config.yaml
model: "image embedding model"
dataset: "rendered roads seen from a driver's seat, with toy cars, trees and houses"
train_examples: 36250
image_size: 32
grayscale: true
crop_scale_min: 1
horizontal_flip: false
targets: ["line"]
num_classes: 4
embedding_dim: 128
arch: "vit"
norm: "layernorm_no_bias"
norm_position: "pre"
hidden_act: "gelu"
mlp_ratio: 6
head_dim: 48
fused_qkv: false
bias: "all"
qk_norm: false
layer_scale_init: 0.1
parallel_block: false
inner_norm: false
patch_size: [2, 2]
layers: 12
width: 192
positions: "learned"
pooling: "class_token"
am_softmax_margin: 0.2
am_softmax_scale: 30
init: "kaiming_normal"
residual_init: "scaled_by_depth"
optimizer: "muon"
muon_scale: "original"
learning_rate: 0.027
momentum: 0.95
nesterov: true
orthogonalizer: "newton_schulz_5"
adamw_lr_other_params: 0.0024
max_grad_norm: 1.0
max_steps: 7000
batch_size: 128
epochs: 24.7
lr_schedule: "cosine"
final_lr_fraction: 0.05
warmup_steps: 1400
weight_decay: 0.04
adamw_weight_decay_other_params: 0
Rows from block 2 of a small image embedding model, named by matrix and row number. Rows with one number belong to one neuron. Each number is 128 + 24 x the weight over its row's rms, rounded and kept within 0 to 255. All counts start at 0. Numbers have three digits each.
Before each neuron's rows are labels from the 100 images, of 14976, where the neuron reaches its highest value: "colour at peak" is the nearest of a few named colours to the mean colour under the peak. Only what is clearly more common there than usual is listed. The data: rendered roads seen from a driver's seat, with toy cars, trees and houses. In brackets: how many of the 100.
# fc1: MLP up (model.blocks.2.mlp.fc1.weight, 1152x192), inputs 96-191
# fc2: MLP down (model.blocks.2.mlp.fc2.weight, 192x1152, transposed), outputs 96-191

colour at peak: white (49)
fc1.249:131106131105160067111124077147135130155128152124144133103119179113151204137139074127151150101133174117126105079091173099137101139115141077128137126121129127150146164097128124145123106158090118110161165128141165179144124123145114117116137134141147128143110117098158080130091170105132158141
fc2.249:109165143134094091129130136063133119124105119137114151127086079143130117090134122110168081147095122107171154160164153130158160119146117161099138133131135106130132113148144155131129109113152129083138113126140093087118097119124105143141153135109111111142155126162175164116113096157117093137

colour at peak: black (82)
fc1.669:124134086123142158113110136088109145130095147127118127115106138147121146083108136091117110140171140164094098170158130116145135137138160148176114086123133119113112148155144109081150116101150120114123136134098136115115123151144101153095080113111160143147153098183154144141175114179149138098
fc2.669:154174154156145122146120126135114083124163108072105191109141133148115152121110124117142139097171124100139145088098098137124099105112145157150141177144144160160112094099098155202142119164108132122141129091150155156165119134111148121117133120100098146150108093110090125163176146083113140115

colour at peak: black (84)
fc1.551:109135081162152116172162121088116137121128150139151135160092183112134156129124108076134120134154144146110111155146142118121139174162119129188142124108134163124116101147091146061165093144156146110111089102135147120141142143134179146130142134139153122129117112131113070139156131133143119163
fc2.551:127131101117101100126132154200125160130179132109142114111127093130137052157141145154119097116130107054147102124126094115093136132128118152109153160076109106116129133105177133127129119147117116093121135129094150102134124123118124138134118122080133126150079143141188116114161170125109119135

colour at peak: white (64)
fc1.696:101132141113131132107147127101159122103147078140103127126129106178150148150128146121077132125154152129119099108143103111114137144123161099140170149144115097150118147115109127137138100089064116146139151117117134133103134132092089114141144118117129087127136177120165144081101141168146080101
fc2.696:134142123122137120141121107147168125124121158121136151128116117061109142169165117133132131142162166141102130125084140121170180102122140148124064105105129160140118118122119134140099112187146136123119152160102169156126110125145166096123099178160138120112143159116099158138138131094109145162

colour at peak: grey (95)
fc1.737:143159106136153151164124107132085098099096125129151125115111161046135157096128103142143125134136171134115096094083151108120144155140131080148116157136107166144113139120102159140138121169141091094108096101139125153104198130150152133083133117155119134144138091169123103180156099128089106105
fc2.737:124177119128117177112133136111144153132161185103170138127143104123118072128130129073114071135149167123160120140128104118145115136143090145108150143146145094146087136145151148127075111111094137166136139129133124094087091133137103127119153108086097125093141097149182119122122150162153147131

colour at peak: white (94)
fc1.750:074137153132126127138133097120158135151081121132109124132115167158150185146153127135153172142094146138133146122157105120139100128138049158147138112143138157139086133105118147112126157120112155126115180100116109137147087174142159122132113155110160140102166129137124104140142110145112131125
fc2.750:106130122141153109124122155094145149103123127135145112100152054144157135154129118136136104131128092109155138101146119157123146113169138135056161111163118081137062133184106108175142114111115118168118138137116153137088123114101155110124128090114125133139153116112144137133135109128170067138

colour at peak: black (61)
fc1.153:128166120125114110116137093099142129108123128159152136111111089134137090142126130124094157136101062146147139161106075139156129152139124116156128150122064179094111154142103151106150178140151143085129123164156125135101137082147156147154154122121102114131123152099148134159135123058124145123
fc2.153:145165075106104110134145118134124149137148169127143148099173082143122106147146120144126093127101110124112088068157121114107145072125116099133162106134151082114147107135126130117152121131149121062160136134155150111163154138139067120126102122155132151113094077150120121144173146114124108140

colour at peak: grey (97)
fc1.57:149104140117107136147117117107140122088138138185096112096142146114105112102139106139122112127164098158144115101117104130125111156115125188125121083133079132085105151112168156129136133123112161147126141135111155113153125127095179124099128115119097156160124132153124159155135168094135134180
fc2.57:182100111107123114154110149098115127134133139112138133147139115155154132122114133108147145119081121136178170157174162148169136097121129093141165143092104232174125119122111159115143096145141104163121113113135126134134140159135063103160130114128143149125125152097138147110108100195124096127

colour at peak: black (80)
fc1.453:073118105140134134115095067174129093139060101185115137106142156149125155102122139146142166133108139081136122133109108143154146109139143126142152140144085074173133120141118114122112120118142114123113125139079119136091150165125097131164106121153120123110171161131136103114132171149093121118
fc2.453:186131140136105109143139132083125128119167146060144158166101103112085141134139104132123076125167121149118099128164125168083141141149115131114110116091141158129107190124135115105142127130118145138102132124141140135122121133131126115150123130124117113151113171094076149142134108116154122157

colour at peak: white (34)
fc1.192:135148185125117101126140134132117141115142118126141128152143132182133119103126123145163160139097103114147129094146115104135139094103097108154123124158089083138151112158148131092149141130136119108144138072111069137074109179118093111123136101136118118125161108153144161092139090149126148176
fc2.192:067158181119113138107149137121144129128146132127145128085155144095108071112156128114121117126139100137150126157104125119123158115119106128055124160121130154152103093137145126117145123151091123129100114143163156152104093130114113120120187202149132137090162110147117143157134098092133130132

colour at peak: grey (95)
fc1.434:148144101145124134144128179157132098142132083175132149149104152128091080159138120138115135135090134114107074124144115104125137084093068110108137113132143139103091156133052124108110139126136148154129113104117140109160161126109143123156129115119109118115097106080124129164120111105155119130
fc2.434:117145112147135162100114116148110102140130167071185129121131127087123166113139142137157113123139085176127127080090128169067155128132169165133101123143097116155106092139102122157122132139090147115125143133167095117125123110144127109116145126135116126138119130128128107102119156142165108124

colour at peak: white (62)
fc1.183:149142159117115092112141149125148143148120132155149103103084086128120093079140114122112153142112127089122139114150168181097141144122129107094134131169113159147125149172119129135129126130089134118098105137114078089116119134142159111143109100133188156135137151076159124139128151172155147150
fc2.183:132140095092154139114148123172133162120139097132125164138152087120130147141117132159127137130172182141111118177125113128145106107115116108173082142148099133102117119092113109095109150142187114109119151152096139168132153139125098122132099174147103101142151148146145130140121122116105123116

colour at peak: black (74)
fc1.399:163097084081087114122132137137147175089136118108136148126104155166125161105101119132137105146157132100111139147102170105141138105155115134128149102147110140140153132174141088108151166116136161088120125095102122099138142102124169137149128078112145126144100153131167147122110077165170180092
fc2.399:083138139153164106135133138143141097112100119172117087135116136091112126127110111159129107131100135112158142186139121104142146134128127111158117190137108132094126139096150100153187140170104142141111154085139183126169104133135101099136163147087119113123093114096155123124140147097122095120

colour at peak: black (53)
fc1.580:121142100145144104133098085093161126098144164117105096117141123136145130112138157132077131115124151111117119112152132143149158147127154116151127121095099103095156140124105134145167151119119133143104136138133161152090125147154100141105117129073113135152118133181141098130163144125132123129
fc2.580:161175116124140162113123152102135097148136150075129145110132177176116137139110136130131124122159165145116187130126164086154130112144133125128148153104110128138132139167159133146098144147080120143111072120134157089158101092114118126119117124195166126136140115112066133078078142175108111132

colour at peak: grey (100)
fc1.121:125134104158136153143116130150130127125157115144131121122092127110163152127145118096104174113160134149163145078127111099101107106100120117104132106136104120165142191108109119153126140078172120098127157192191097068152142120146145119158113117108140121107139137124116157136169145090064119149
fc2.121:156146101143117099127097106116149172116112128131118117127161164133122137145134121168085157148122173101123071135117134144181133140153159131145124173121139136117143088190123121093074128160115120113132110128144142158096130136105078118148123093166129124129094171114115118136133142096131136172

colour at peak: black (97)
fc1.477:078138143122151128090125132137130125101103176139138107115121110132148101108155155150138126134154110147112115149126127121181096124114107129151129124119169148080131140174114157122143125107153096110174144141135102157145122104115160107101100160093137131106154102126134129117118125120167144136
fc2.477:159136149122138118134145117132139127138110111068151139115077136144139134088118116151133182119109145086116111123122129161049151169115140128117108107160103082131091103125160145144133142128116133117109101088066118101139163113134114135112131137175078114145116114138124120169175147182097098101

colour at peak: white (41)
fc1.228:113107162154153141068127130099178129114134116094094114132144113143152137143134107140136155136104163117131066073137069135116125111118084132178140139143127119136131129116127113158141170115096166129108118149140130114103121184127136103155128149134126122086142168107108131089159131121153142135
fc2.228:059140104134118108145095137120124147119116143141131169108088097126122152127142108158103109123180142087133158147110150110074141098163117139114114091147159136156097115146100126130094127175092133167097117121090126121134152102141125130137115140137117120076163131107112139124131107100113148165

colour at peak: white (78)
fc1.742:128096154159150156120110129123124153121152123178135181128105146120138161121116108161141137151120156148123098123088105142137169088126124190116122126134110129080127113081140132130139122106087130119123098113158112159100077156137109139128094147119177145140094110111122136105141110128138119121
fc2.742:116094084148112127137118172116150134125095150136163081114131131129142112144150128139108077137132089127125164078173128148063109150182118121141138091115096172142141109157104099114080134149097104180109149174112115126151116113132136082130132152096148120096143137127145125159141116106133156114

colour at peak: grey (96)
fc1.640:134135107144124136113128133149133105176140134118104114136115172132107165147144141124104133124116105114109073156166141111113121155107171110182120110155105136143130170088098164117142154158137128117129139107109127089158116118116137137112166153109120131122129098124147132069117100153159146134
fc2.640:129153138109132109128125131111114130142139115174125111087171120098123089147132149094148120133140097104178163122124144130104137085128121133125109120186147158104146100169166133175108121087113144132152133129086188130107063163138164106120099085123149151107108159122101143122157181138084107143

colour at peak: white (39)
fc1.170:108149146166167126130109158117112142096099137137108124091129130144125152181122106161151156133127133140157132132136157129117133095140053142162132107109099107127082163143106129118112127143155134145136140114170135117113097132146142137101129150085160140101202106103116098104142106104097109102
fc2.170:103087145141114122141090102078137129111100136183110106138152087157144146138118118107163118132155119129107162133145133102141133142139123170128081122136115092120115130174125128146150106142109132146138149134147168115086100102113111154136095101083117118153133119148113140152168080158167138088